config.toml
train_examples = 203450
image_size = 16
horizontal_flip = true
levels_per_channel = 6
arch = "transformer_decoder"
width = 256
layers = 6
norm = "layernorm"
parallel_block = false
tie_embeddings = false
init = "torch_default"
residual_init = "none"
eps = 1e-10
batch_size = 128
weight_decay = 0.1
Rows from block 3, named by matrix and row number. Rows with one number belong to one neuron. Each number is 128 + 32 x the weight over its row's rms, rounded and kept within 0 to 255. All counts start at 0. Numbers have three digits each. After the name is the row's rms in percent of the matrix's.
# fc1: MLP up (model.blocks.3.mlp.fc1.weight, 1024x256), inputs 0-63
# fc2: MLP down (model.blocks.3.mlp.fc2.weight, 256x1024, transposed), outputs 0-63
fc1.566 115:102178071132158103115142148068089116123198148113115129146134144143133173109169157073164103118120148114089121144093132143122091093159124127116092125154100096139117121074124159162106172129144150
fc2.566 101:156188138119129157129144156084121128123133165120087213159150120110170168178161168204101092113114171131102098163129087108093103142163114203124135107131099142123125062085102130095113114095101128
fc1.567 104:127102082122145131102101155177152079117100066158107126174101118132124169131158128204136136064127157159079170112139074129203197118063132109145099117169110110122140126169088118108121149075025114
fc2.567 113:138152166148129086147202088104139050177153180137162097119181163146075070126207132117112047166128141115118093131185157117096131148179125154116147124114124147129126087066086125116216136124171119
fc1.569 109:138130161133114121119083086137088112122142181125142106096085179189169151075127037097130140052100122110172154093109164178093102185136165141082155110159148094142080108125104155163087079157136146
fc2.569 105:102114176126130117123132173158146120150213123099110077152120187079147239166172137102151086130102147102093139141133086157107162123127123164110172125118085167133103089128153106118159149171075149
fc1.570 105:155103062112141106118145113140067086142128132110122147181105164132172079132158173142153157066106126119144149121062140160081083155107187128173068081093137132163119107130124191092194114103122133
fc2.570 075:099176131148092170089113203180136137151134153099129106113122162133133202139148153175090131143083095109096116144118142125130110134151124079119047083155058123170126117109115220125149113082049142
fc1.571 111:145164191088113142162226175124066106121215155159134104206156138081120152086118097141122145118100104135116112163141103138134113135134146178112144129096056138127148146125157139193108127099124136
fc2.571 089:138172160139155170125041193211159179079088148158131127138030081123118093128137127177126137105117142081117131110064119125114114147125123196123196168136157091113134128134078110112119182144139094
fc1.572 116:119134136108143079128132067135172131146171123130125067103160119111182107137086066132159099119099124169135122129075129098055131151169164171108116076119091130155088142125141108095120132163099098
fc2.572 093:098131147182149156094125153095098169109104136112131135222113129061091025149093115101136143117088109147149154099090112145107114123091144170084129115106024168113097134152100071209086179114115127
fc1.573 103:109144168120108114066147119074140099163113117087179168159151151137134085124156134178166144154129153142110079164163093120167122136128147153182142097136130090185101162107128099091090146121101111
fc2.573 077:130106076154127100167175121045185133086114130077128088115149141174146108102102156107134123209104100181178101163146139106170123127142135142176065139144162130172122116097128087134152114102132129
fc1.574 092:147241143140146165108181115097145085143151126107161119213073169119115047100100108050114086128105089155118082109128124140121115163171145163101090120097144135126109116112156098175108061113116119
fc2.574 079:122120184120114153074092191090132118160023138168117080087179142109134154088158112089122110115128124146093162146121171141128099175156128179150195172140050078086178206185084154129111120135172101
fc1.576 089:101144180084131190086166128124100121075129162098119132123138115158157147117174139163130121165152111123093136188101124104191128105167128071199113135141187119127101054135162077122118137089134136
fc2.576 105:111089160108094120184103142174150120124137179100141095116162109163119145170130151168146166177105099125087174092157109097123085098125093142070213104149127105093127082125099171054180202163173132
fc1.577 098:091159155108124125109116159075107142165091118097119128142156119110140137102088134102184085112145125115154114109122068152157140101161171155155128113141125153147094120099100090141077154125238169
fc2.577 089:132114125177122120151206121094057091172102136146154120137091150064102129167124076164133132131109174139102150196174136123165097180129172118119118151179159127131132126147116147122159182138104119
fc1.578 106:109164137109145140093144166121139140138095117129164080156121085137142167123137094189156142138107076142112085084069143181123137150146151084066131094090107092123117094158122136191141151091110159
fc2.578 103:136141117130132133122133207185175096160039150150149090108075153111130174160158141137136158089097102082084152097150126115115141125092097069127165152105149122119144088092146130142211118130128172
fc1.579 096:113136132116167100191156136100099167107165127098140081173166154127165130123079149137106096103092146096100063093127161129118134146079173107119066124161112112155100123095148164118080139144193109
fc2.579 094:118158128133119100119184105142100103202124149167154103132127154142161130169163075191160152092212161136134170152130122134092059149059153103070157153104135165119205147141137096153116116145139109
fc1.580 100:124228091085152155129085135096118090079160094217183094110103104166146177087101096063130094158118093150166111140163165147074142141158118151204120107139082121112102090126060149146102136128097138
fc2.580 091:135152136112114160155231105112115129119166112098142100115161140117137071090144136084155165145159089136194112121139123114155139091154108094173130141153138096156126128137132100104145105125107122
fc1.581 089:116194150183199146122151112092127137113165154126084150101122164151121069085085116108111076138095152134149132107095083119119080177095194171123125098153164146181118136139113123123092063088104128
fc2.581 083:171176111086150114053134091130196118120140112132118115130068180138112129073142095083090122130164141120122134083147125159159221154091135188171188169128151106135200148078146202106147106076174111
fc1.582 093:122188113076121102154118132058103144093108152091154108150159144168137157038139121108134093151133109160108163208110112118159126078161169140174091163051105159212035074140198136099088146155136156
fc2.582 074:119117128111141105161134171145148084183090138168091071203144204085085133107144164168116116127116124068037090135141143140118126140132067097105154117124177106127145138111110060128217105114123147
fc1.583 111:116149169090108085134121115156067071195115199132169125161104139128184169073165061190144136149165107151105070122109134212125165169136140079154114144175096084087056113112120157137106066128113098
fc2.583 119:127194151095143147109123157086117154112148109095073136122182082125142154106087134174130163129127129097136119188080136141184063151072117132113126134110154147115121129160122124142099159087110117
fc1.584 109:059153188141169111139102147109122102101089116081130101194124141119190081088091119113153103157068105161110111128131134111107167145185146167092153093174155112135108162109157120153108117084135062
fc2.584 106:169156123139163097068175152080096067174156129115162099148172146089113054130212116104146102115105157128137104147142086128135088187146148135147125165129100167163131119083128165125104134077060149
fc1.585 119:103171126097125118141157211094091146144134145104128099138153101177135144109141105071141110120165068123144156121110078184127096110118114129128095118084094118097081142093123144133106126117145100
fc2.585 130:149126104127173089122112129150102085085116121118156120148139136083126163101137104161172115107094131180127122092079106132149098119162131138153077121137150095180120076168102122105123145107149064
fc1.586 086:107185087143150094157186087073110125109143084112145095114150088181183101140086141143139101160133105195196092099127151130148105108107173141145112117166151096141094057152164120111040143089147099
fc2.586 113:130138180075082138142134093191066092103110142176147110130126163144109150115133124119188169074118121145176178063156111094135145101174113101181093115118101085097104194178115032144158154173114126
fc1.588 080:057137131174135137070164097140103119187121140131094138155129097149128106139111105098150106109138080195159146109180143123071147130142172160087162094161121087108117058098126155131102108129197131
fc2.588 063:103140131151118158117129148121075132161175065167130131101195216140134143102100122141140097140148169157124177056116166140136169147117166146130106107172149117153083142065157075156143100076102139
fc1.589 092:109160102054129176078113140099117078144189118107109085220134119114150129118113086081143068113106108216169174157098146173106121134178100073115076093160129130090138114152107102167110134082130107
fc2.589 084:154130108156098172128124115174150153101112122122143152135116140110116124134119157085151174133144071087103103056183118102099171112103083088103147180124126086147127119148130167085139164115138158
fc1.590 095:157116123087097147120127121146137112155081159178086104076088114139146154168176132159101067098156085128140139138123104128145102140131159096068078077101117156136115152128084119105155175090081124
fc2.590 098:160121075128122087120135118156130095158120128190058062072110143097163119228170106033096118088142128150179108094090139150181100157136133113126123114125134166132108153164141095140156109128114091
fc1.591 099:101183043152152128168134135094137147159088151149148065149129164152147111126143106151144123092137108146141085084093145087098150181169083095113142174143095111148165111162149183107177104069103097
fc2.591 084:077122211142086137071194121229147103193201164163137127076115077165103135099179142149155169115151122163094104157140100127156129126185072051139119112096118077084090219108135138149129097092071162
fc1.593 104:091147089165085118129082146103138114149232116127147092121057157141125156116105199130171162177148098115133100188086111182155157104146136107183046150045091165120128133111075158102098157118119089
fc2.593 080:123122144119120111121116122091160110158173059106123122138102211186125175167121150089106074091135131143082113070148099129148174129117186059149130096149132078165113179141150199105078211119128113
fc1.594 115:114165126124140159119102160112125068162149161098144132125143146212133127151142151129148138132106127136115125132162096141117081171090140141124168152066042168123127064116109121139080095068081095
fc2.594 140:079118153125104142134104100169117142128142121159137113077139048126141087155113137137135166138166170095174093108089127136143191095140120176140157131140117101108117135183117118122131202173075105
fc1.595 100:108172141119193108110123100066121126147165095114143090127170148167117204142077117125165136133087101159131103133134120098133086165162188164145134124108094115080102124121119201072093101122170078
fc2.595 103:148174140113141149161129119144073085126105135086099098183120198084095115132101084108122128108119095160135138079094146137188099084140145116146073152068111120222108156194137083180115187132081117
fc1.596 104:148158117111076110063135131152149044162153167129132121187114153100170163066136073188143077144143135187142060154116113156121157164168151129124126122110160158150034094092089130140071148121083075
fc2.596 091:119165173083143119092079140143101142108166118157137135141155109109075134109163130157107146102101098146117083049134117119184081086166092073158126119127110090121141201166146095183064192170144115
fc1.597 094:042109157106153183100073156154138121097087144171125141115110078127138126108088176146181112062130097153135166115118143136076147135156122125166129112131108130123127135167129118118137108119124124
fc2.597 105:107164125104188196136087122128117110138073171125137123072125131079129150244121114092183118133124100115095139152151137186118118136110110117113137107078128095111102152144137110077146102095093152
fc1.598 077:152142137134148118157122167163114111142114160131112107106059136142135128131119157162159065073110114117167159135127116135068046154127135110108078057148090115157091118127064122117148135082114139
fc2.598 061:137206038170154143117117144087101133122168090076135110106149094083177092126109167064128125109147151167112125110103119098159095132110117104239090176126135178133054156082162125095054087088113130
fc1.599 081:149159088136164096095107161113128077117137070094125109161148097135104123113161162079144067096080120236221091110112117077163066088091168158123087125199125142106136125122141088100097138117110115
fc2.599 073:114151160114158187145153161137138175151152063137141114132139131128148072147151123126166138083058137115128154066054192094093066129125140108123148090144134181139086129091105074115102074009109134
fc1.600 090:099141108140145126154150103119155137055165118056168097147147082203184151138103151119136145128145112212196120131153082145112103132086151179135086128186141128117143080141122181099059158087094117
fc2.600 121:119080202144122140098104093214106121113113134171135149107149163128081138064122123120134140083126134127088152060122120118136161146181129134160112145135124086144102187187137119091147125123133128
fc1.601 127:141129095104137136093110117088138114095147125115160082126168131179169154124115108185161077089144110147100108146121096166158145151143141109148097149137081104145094141151084201086109109083137043
fc2.601 144:106144169112088147151143096150055082163173141165185120205158101099097187141101130165160144156126113151174094134219147118114165090109158102123093111103175174110147144135135142136125101189159105
fc1.603 109:101134194162195102167108198089101117164115126089124080115126081132121120124101123096127146112076132103132136121101078114078192137121118115108124155172074146086080175152099152139108141132093128
fc2.603 103:133124080151120135183197148075074153136108147107073146122129139104168180142138115152114094119134134119103141127093150172177122162150164125108106110162154136142196104102102133160094137098073093
fc1.604 101:137193072125152135119130147104127123129130118119145061101205138142156139128092169149111097149142104151208090112134123125076157123089150147155117113164149137111117124078108166107060128050159103
fc2.604 118:117083206106095111148139130223132100108075178140160119143116113139088144112122101102160219136083041128146148103091111129153169051153110100162142090099143125130126125189156117106173148135101113
fc1.605 117:103123081121151074162150078100088122147137155143125054134167108114140211136125161118134088130172103140181123120142068193121160133124121076152164115116127101135117141072146152120119140074141058
fc2.605 127:111140137198104156108184139144142100153147130199133177147082079134105063111227134124179164106183130082081148136135100163094138119129122125094136175097180133092129150142126127164114099110109139
fc1.606 110:059160183125146138094147080125138118144115135065142119132145156158156188131173104203171115122087090128091152143128144123163063149121101105117080100110157105059165143183106133140109113099063119
fc2.606 092:107148079139109128107215125089173110132157137098192107150099085104175148150155091172150122155078102134131109146127115135107119147105097138081145117140170150071110093098131178150139129091134032
fc1.607 091:070160086102137166135143161051105136092096122126113114122162138190135111080163148068123050124159086142116195130117122129077149100133131175109133086109146142125108147079097085118127149087168159
fc2.607 078:075106134092130192110096186157131117136119119174112113119150166035079140104132110120067130094163174153102189126089138123164143085124193125122191111138149125170159117069115098137171167086132126
fc1.608 084:116151083139127161153124118106173104092104130108149097128164124191144122144144117114126050081146081132121154149077153178047140140102128172138112100113159058107126097094025165151132135102099118
fc2.608 071:105109155149107138175169058140116168124180100169110106117164094087149103118116131164134145068145139059116114067125118097120093086157136110131121172153159076178137169122113107116132169113124165
fc1.609 090:068107125077144083153105182140049107141149149165130121126123094122163172091093133122163122125119089090096147109152122161124143177161137076140095131111084102114120157154183091147162126177107136
fc2.609 087:163082066162190142056106148085120112125137154106112225113129172132197188151087105144153113093117090144116113128118164148116103154101100110153118105128192108161089071147056171113121105120124148
fc1.610 090:076175114171141144098173121111122155129118107127200138159117162113102183054111142157141075128168093138144200148123121165080186120115196156082100061136150128103163145122098083136104167127132080
fc2.610 093:105092135135151107154112149096203129108166106106137180092125199167063166126109113127145108103150147130136103096128110157135117108101182101111076163152136137100177115094183052152160140123135138
fc1.611 083:150137105091140119146086127132117105080137113134130095116112153157164144142170166136130103134073134156147141169088100083172116094162159158090094143109124085156120138147099183125121146120085137
fc2.611 081:128167113117074130086104148177087151121125131098129136078117190125155132136127195087157128116142092144082100156079162146184140149154134180191139129139141125176126167096177146124140105082098137
fc1.613 098:134090084128156105148185100081041052099116169160124094184135150111165139109111083152174146158107125096090150157121122170129141180107147089151145127125074097119130083149169063151145124147154111
fc2.613 096:148159162134164086069091210145144131167098129155132126117104132139168160122084103180092156112138126093090102144148121141186110143087127138133158165110171115114073129211092163104112142190123135
fc1.614 099:131120123128126143139110185102159092093138142112096122124211109154159148118104139139131075095065128130172105162134128113073108166126202173130128107091107156170134095113122133095084127028135105
fc2.614 103:120127111169124134083100082139121165104130179159149106148154096130160116152139135120131154108151047106123118121112154179083149120128076115137145132061171120163152132131078145146120176027073173
fc1.615 089:118106115121063085151137130094074178123098146143133105138129067086118174105095128231148086177168097103133122140116108178150132110122189139132057183139177085136145116165112120093109129117156111
fc2.615 079:149067123153110131142140128085085088057130094126134113105122155086062060136084103055086110119059160184116203097136127142091163167114178157123195121127122106170173135087137160098147117030132082
fc1.616 098:072129155095131138113099138120107042108106085131116101155106082129114134067072157126153109100129037140097160112111104161125189065138186148118096106096150173158115153104098113114092114095153182
fc2.616 109:083149121154109147194143117093133173211182115102107092170139138209175169188136107171154100137144115141109091180109151107127056130124083088071103121130142169105069052081160082134132132093093101
fc1.618 090:121149126081181105124083132155143126125138116104135042141173114156170072127110164096098086136179116087135071141057081136097171142119133140104135080107163109132087150140026094121125116120124089
fc2.618 101:114108119149058117079176160084068105143155146126109173141122177124151133134159153197145122148078156195108158116145127159118128186080145077130104069134148114138147095122148152140145176087102120
fc1.620 105:110114128111190072135130113101096047120156153111114081193121197202185196072092120216150093107134097160084103069151178159130154183182124092150083141135081101159069130152108196092094089177111136
fc2.620 075:122171111120126101110141123105083118129201143158095084137130136166220119105100099116125157091147150197167135163079143106153137103075127117112087149101143143132094099140175086173081164081152124
fc1.621 114:122108109145100144069132135130071116138112139139163135151139138161170167128096081158150082148096112188140137124086183108117157128120179126154122103219137144082083095092159115101026158084164133
fc2.621 121:078051152114091121139163102077092168130131120119116177136192119096131151167142130085135141161115148153101206174090197127131133160154144120127145118181147117121132117172141145109107184134095155
fc1.622 112:086208130119146132156181141118091096152165108160118118148117110153122152111121125073150148130101144159140129161111122143111102126124153165146123139107046124107114055128118159073080107126107113
fc2.622 089:161147092209104155173176087066109149127145120133149142098122103105090093154115116150124193125171169125160112108159095095151098149089171156151183146114148128108138152126147136104089143164115110
fc1.623 097:045187177119119158112092127096115126085136134104155110177143154175153125049135138149180099151113042109126173162182133171120184100126111145171134151109084144116116140131150083104122049118134093
fc2.623 096:082139152158165129146157059104107245157192133084150143116114123131163098147147208112156116204112131071126114064133120128147159170123032074140152119126134127124108144138170096133129176142086105
fc1.624 092:151159153116124134139082096150093011135158122140135094158097130203160157143123125137100106130141101126152169148061079115180173112121143113132091145141093143108141106177139129138158179129129149
fc2.624 076:173151118144079090154135140191140063129093139149160026152168146198144120080120193078068144134135135179094127141123120110175157064173151114156131140147149172175135116186123109114168162079087134
fc1.625 083:082099163069165081117213089141117068134126159094132137182079137149165111093120117165132083136098135138120108126178149144119105128216130107150073121154171097135088110155169093177142146117129090
fc2.625 097:106115158168113110133095140158135180112133176111123082094124106151137139151163152106116193118152121144102106057120084152120131083124113068101120132147097105130131167122127157105131173144124134
fc1.626 107:119197131103146143137073134100145132097108154049188091216102134152147060147097145120091173176083155169100128110106088178137139101146116175134143101167091106138093119172083145095124143133142096
fc2.626 105:131118132150092153129144107071110183146161150123113186162124157203128128133124157139089190184120152164152142102088107124153128116102116095186116091139122162129174182136149114136119184150155135
fc1.627 111:125151129083183111099149099140161101135133175140173168113120127136155088140136127123109125130138141097111105135051173129106114166111127086143100072098107105138154114172130113173162110081116081
fc2.627 111:132124157177092108130134107117108084131107146131168114099166169142105131089202122125129108169122128135110177123185149137111161147191122130178114090147098083145154106108126144148132138171133089
fc1.628 104:099172104122151129130131129040086121123065138120142061091130136160196139141145091187148066111123108164169098194145098151173137104178091117137145165137122101132104062107117101107090151082098116
fc2.628 104:127123230155113138095136131121115106105086174096198170112126173147125108128194115144141132149082102146065117129170122126162127140170098054155072122175133064100101165140136128151127136116085117
fc1.629 095:134156161170189116130173158075172124104181126084098162157158152161134164114143133112129063154076108148158093171068080103091124115123168146109120120123116154119103075089133151131098129101089157
fc2.629 106:093153130124096167086120107157067176110141201180135089169149129153192110099106116163174121096114068124162183159118161132028144086125089092135084119130154192117135142036163115169125133090109164
fc1.630 096:062154113124167095111121164172125114171136155142128092147099182118128134063165110129144085149153078151151170118076142170099167114223160162153115085112035095184132123115101117156115137103120181
fc2.630 145:092140126138051147092102161199132154140156173157138114126133059194190133142095182169141244127191096095143112077115108137121124100095107087156101147131152163107111158099131122135138102119113157
fc1.631 095:090165141185144095104178070093138131158174119059163124155169150152122125129150101104189077121133128113085093176127164121112063199057131169108114064096112100118117127136179150143109118110080092
fc2.631 111:106140095148145182116124137128121197102134101079104173180111107161136143096052091138176123102113108118092175139123148090106100118096078090127162078118138114108163117064083139160086117129130127
fc1.632 108:120174050107130101118173131108096120145232147139144147124169108145175138133204132120108085107158176152155100138139085180097143155117147126134057097124082115166102105087113094164076120105087120
fc2.632 118:089151100075090123187077177139183089144141149136107123123149064177120108125113156090176126113186074126176091204079095129054083079148087151132101140121089156073068136123117094094139099051133105
fc1.633 097:089143162117132168097127128143094138129119098138095122130191152129184126133163148199120131113127172099098135131150095146118162114117159123057130083116152126102103123144118072133134180060143134
fc2.633 097:133142092141128119080147169110138042138102164134170078104090108125150181114123118124144111109149066121104145079129104126062086122101084123167097140102155117078103123107073175152125165150148176
fc1.634 088:132137091172169153121170082062129130116168166037139110156181162159140165160093064082122095140124153147130124173103149170090155168091196134104146098139113117103142050098099163094076112124066110
fc2.634 085:111095151167058106094108129164123114180181210163145086115153083115139155157120131156116164105202131095116053104152101121159138144161157152140115112161104132139088149131143124136140123129117128
fc1.635 127:113155106130175123138092113151091166194092145148215172150098126094122108141156158163188132178174096102097147234102113101094170088151158138123145058126106093113100138108107108106155131077118092
fc2.635 105:108096150118148157145150113112141162101189105114170122161122111169137109107136156148151143146123083096133193121087133115102162117139150104100140084145146148181106104112082133157152146077125164
fc1.636 081:095143176065173120110128160128127060155155194148118124137081182128133155072099113118169131093110141117150116134057115095097077088143104157151164148098086091082127149217118085125175088122105127
fc2.636 075:141164054078059138156097123132092120149158189098172127084101156098199152142091189113135157156173102183180091165171151161156200086146111149157139139098125122144095094149165167032125093122129116
fc1.637 104:156160101093140174097165170056106076138144162141250149175107095129153109109147094147122127075115109147118117143136150146122122129112179133135175186118059115159112095139145217152118128099143035
fc2.637 125:116127154085078146122089167143132155142178093122100087128156132113123091155063152153122142125158123111157099146128131168136132123089128116080155101116138160124130117156145124117109079131092152
fc1.638 095:084167176104090121125148151146078072090070152117119056177105179153131122073213103115142092127087106131129201089111137133138173097104152126182122092138158138137110117137110113129147162141161110
fc2.638 089:095182110097093132171147167111192150115156125095128150137123121124078174112105147154129107128147180080144133109117111101076119110055137134066188103122161116097215135078090120147158139100156100
fc1.639 103:127145086160156070155159137074139092117148112139141137124147098189176110088177053090139081168110109147165156113109078143178112102166155131114130158157149125124086115115103085096134165167149139
fc2.639 108:142123142160155131133151122103122123116111107044128095081135135111178139122149154113118125150160138164133101155112124102211143126168124170154098155173115156136092085134086169080081158155115110
fc1.640 093:132113142093175162120184113140181107145153161109121143182167075157177067090162148126141152110083138092096132147144109120114089170197136112104149085127139104126119116155119098153149095045150088
fc2.640 084:049092168133076127158140096180099149157149187152117133119132137107105199159152145087205145131117095128164116180141137100098123059170112126170111134080061107130150181131118075106171121142139142
fc1.641 118:081122132094151100079178117146156078133207116128139111128203158155137178156108194141149135104076104165143125146134085167106105121111112186147116062140113151094108152094140149132105118080131106
fc2.641 127:126134122154130124113143134148116109108053131158140127129065144091119124083169121132142118132089130101095122063141119111145171106155106076171133160090131051164132102208146088144205153120095092
fc1.642 100:123185082143142135104116131108100089157091175148175122115135200162182178101140061167130072143160099101121155167140202198165142168125159139136137147094082160094108131077138109135113131143133102
fc2.642 101:129123206110074126199121117134209179106134141124136134146111121156083060187122132109134134128124139113134114116119106068131147076101124107140172143167120124132174161161170040116126183118114175
fc1.643 110:129130160110154090075111163101135062076085173145122101093185146099159080144148074131084091109147073104131117189089140124102107140104143167100114096121150091083134123100119119122133135101112136
fc2.643 116:135118142190126109107159117166156110137086138130153073098165158177103119132128115134090070141163154169090138084101174145113137114061114082089108075116161097086148117093128103200129099160122140
fc1.644 081:094184140097113123116169108097062115107068158137200137087130124117166165108159146204170117208114131090102116212149180196084139100144119144153110078165161084149131173150048122129158137142140094
fc2.644 081:096139151084065143184154143082098131089165123104166126183191138102167114075076139122131141128071083083123141139093183163160149105118113126108142108121149132151144172152110165157175139090120125
fc1.645 109:122145201093090145061171077130133105154143094126155125164090150133137161135127124174134089130144091147149146106163075104144170108124173156097125100129124165116127141098107151142132157138175139
fc2.645 089:069135097123091133093127105130153132110153178116177080106096130204133106093146136097171178150109142152169102034080110122111164107153100130131141178150159076096085187169084106148160133097094137
fc1.646 101:129157141095149139149143121104074085129141184131174108101134146170197079116108118126107126128146106118147162141130130188109172124155126141173130131158137131078079119083105103134118133144142137
fc2.646 100:124134187106120146108134130157176080124167059101092083133129143095118116071154091111102105124123158115145186125141109135119177116116173126106165127146142149149178086160126056153146178150077148
fc1.647 107:093144151106127169152172153110155081108143094108099143116173113140148118140117049096171077148128045206086098215113102112121105096163172166109098133131136168122143048091136141127085132124147177
fc2.647 126:090074217161087155126136109134122187122084130171113143157141137159077091132147140108151148135145091113081198102125130126149116119143111115100124135129108108151192214160130093135145159108090146
fc1.648 075:099137093115171179130114090122109154064108149067176152119165133135187187083128201121199118168156102117187159137156151154082172173117149102115127074149109093186112116099114180090096132080095144
fc2.648 081:086111099124119199165099121138146246124132147082110164107149165216129113101128162092185136138148108096165170063119152138136186153137116109155154127105141151180169127143132107105155119119105095
fc1.649 108:108148110107114105064139114082159065138145162107140084105124128172141110160123074102185147125120079194184151115108110138054068125157124125135136129115144124096124127101104148107083080114150141
fc2.649 147:155122152120111124149151118097071126138147130166103102183128198136075145186091110188151061117103130104152115136156136129116124160176104087128168094109157070122149091143102101116104178161102154
fc1.650 122:084156167119123113119131099055083133156182204126158171151103158128096142068098132106147075127128167127123161157136154135121089111150116141103132167138080129136080060081136140117106130071129087
fc2.650 111:106092122143143164123138080211192187100136136126102143123110112119107121129185141160127115125195143072144117143111100098114127122148087092116124196087181124102105086082121124121164191126212121
fc1.651 101:115143097104142168067189170118044027135126187156140111130133103110137100153190103100197084140109143148139162152163155154106097149127130129124145118096095102104124075142099150158107119094096084
fc2.651 096:135132119158106161128103159167160201134109141136140135139094106140104114189077150063143175136150089083112142141182111123116113106096122121062178144113082149099125110194086100085171159138172139
fc1.652 092:118149111097156170082134155138119136102105084113116083135121118100128168133108113053122064120160090193175119096158163146075134120149147138111094129146104115093078113191105135133036098122179114
fc2.652 076:185079039110128150131075160132094149102143100095129150139123177111170116089100143091137151135102094133080144061138123125102162124116117118137173125094141147158137116072148135127156173114082138
fc1.653 099:107136104101161095127177045129134113132138114170160082151160105164131098116140113099147125092110094146139131117147102140113119176139126097135182086098156111086102173130070107115134064080196123
fc2.653 118:124157110123164118122152098141123107181098156148130128143116161132100108208207062085172140097136094163134104128146141132127087093122138110157106138069176147120108207114130162153115131136081120
fc1.654 089:142145119171185073110081171127188126078137136109139147111122151167153161138133072121145133121113078078112096143089151125133159084144154155058143116143163115157092113142118089158106128110144159
fc2.654 074:125196128190145156189147168067124166124150173076095009130140188163167088151118122111121105131142181138104114119156144094132155170136125141136169152151076127146156123076126123135112071101135129
fc1.655 099:101080122143165129120172104095133119096135191091170138094143149155137107127221114118150080115074092149129135164122089084109148119179114183170112110156158125182153038127104128089139134138109156
fc2.655 121:108164201106148140078033185146128192090116126128155145152075087174160078097158165136134169103159132130099077130129135095157154057139089089154102130126126139154139154144103128106137182142031156
fc1.656 086:131150105145209157154141133112151141081111106061108050126175184097106065153099211123124096122161128071129093120118092132121126135146113164113137112123180127105131074149074132090079154075108082
fc2.656 085:110114150165116161162111160116134189083145168133076181177094126162127210211174144161145141154105144102136145183103123123116160129123094144153170106135111112087187067113111133096075156150111121
fc1.657 120:093114110050135123164109118108092053155139128106129066164110118116175163107097052123151126123166092129101137167082119204106131149139142120118115102130119127139099125194095110093103124136147076
fc2.657 128:134205153092151217081080166066083144096135101089076183081128113168122147130110122119108137126106110121069169194114115113157092136114138122143168192113103114156133138168126135115055128087104181
fc1.658 093:135122116140159130118142125078121044179156159191113107093114146140182183124122081137092107106134148122119156148123164115081095118163128141124141102150062099095116136092130153138112125119118153
fc2.658 098:098151123150160122213120152171132153161084136126059159114140100156139028135119163074119137152164130136121081170071128085134128102140140139096119123182064167151141131140129096090100134108131139
fc1.659 117:085166158123144115124140081141068123162137178140143110164168175103169084048136070128141096123194082155130172114148165158081129154165125105140094110117047102109153152174156130150108125092168043
fc2.659 125:185215127125141167115168112075095071189127142084126120166217138148166163116092138134138105126118090184135094114160120077129085127099149149101093106106119193145082079095129093161049093108114160
fc1.661 080:126127087128138081095087123111102146105093168119113147121122044129217103123088088134127125112103111150191097110135131175127173169116139176127145141150168135155068158128179072112085095139139127
fc2.661 079:174176092111108171108139093072162123105160113074025083178134214132157170141153099100101077160094141139103149163132135138134131188140149128126153154131094164181187156039117172125104107113107199
fc1.662 083:129167113135244109177095106102130148076116129141086101120127186142152116109093170151108075132143130138112085120116128148176142142138147159144137152132220112148118135130092095128112113072108076
fc2.662 093:193161093087120161114149118066115146148153140157075155168125158136135147178153114177135091108098130095110159142150147172105126197104103100151136127117121127124194154081152154150086130105091111
fc1.663 116:105146133126091117148129173154133150084120154057129110133112119156152169113120177179148137135101100106187083088113075174135112067119124157087118085160111139078094094140103184101135139089147164
fc2.663 123:120125100142091101167125129178129102137165127127145082115128087084087171150082130154147113099123177104127159029172104139133147127110116109130114069147112124104090122131133129104177186136132124
fc1.664 091:184199087146123087097163113109177090138110132103139130160083138154166137108140101179073116117118123140092126114146163135103163178129157118131108133113130095180112082148107133127141112071040162
fc2.664 093:183124128117165154151125050116099117145110161116098123136111117109108157173033094053074099133097113124123134140121146140121101109154147110128150116132131107133119104132161168129128136140180126
fc1.665 095:105172079154134075098181120078108148220185148097116142138118086117159158060100129150109058140157171125113083122086158152105123172089156141125119144149107067167080111125183152214086142057145109
fc2.665 100:105199110165131109118117038129134089195125112167148133161117149122114153112206101125154110123183134128140141131148122078082097122122104137106106144128152216084159140047150146166153104161156113
fc1.667 108:125175128154231133179120168086107162051123123077129105136132161138183063089077121100129024125142139169133083095113138105121143189103149173122087158112136089106063142083106145110124144131107067
fc2.667 120:101125155103116141094171123126085150164144174149143116141164128121161137151122122154169144197090108082147110179127143116100100129104104138156158162150171126109177157159173191113122117080140072
fc1.668 109:096128139114169120149186081112083095124123118154112117158118157143124116136141117103135136122115132158127193123130127152113147117080132124145147067162111137125102160129093102151140086142098149
fc2.668 132:098154104119179097078096151132128162094089064177158186090071082106149067075108058112168122100128100150107126172143118159119114140098116140117089134119117117100111143118188115168107082121115121
fc1.671 101:135111123093128075159141148153104085116111150116118107167111141093169175126202153145141101116090140098106150153089108102130189130086131129096098111125123057195130121104118096167218126135114126
fc2.671 105:144098117150075082139127115178157079117112141139142155096140144081086165110132139146091142134118126095086138120125143122201135085105073134115055113128171156222130155134160196131216125083085162
fc1.672 086:120173113123196115119100062169090130122148189169122110135099171111130120125116135184147122073101108125133192073156124117072131145154107102174136135116140094123171158112085147085130077093102090
fc2.672 073:134196092065164080099133106090107099148177169135088125097127171165213163112113082185134173052142147121163076177127126119107096134157135150164140159111186126192090116121068143087111123083123145
fc1.673 097:140136098160178085079135127112168097154094175111147055118067176115188223088122108172140137122161104117079142156106119121125108143129120140146129136148124079155107109158128122168112183132084138
fc2.673 078:130115151161148055110131060128108155135137087107148126071127130033206171079090099161112064141113122178108111138136129170154141194135144165134109104128143081091081110112135186117133113108124052
fc1.674 088:087160109110107087133149204079097091125143160087096146124165116106186157159187143117133146139110092126129132098083080168099080126166130171077123090105116106168144108139106130152147117089110159
fc2.674 078:124176157131115132138153133139048182131139080095103091149193164146170118129143171097084077094096124157120095088071167107136159158124115081151135045142145183079050114105084136173107139078093147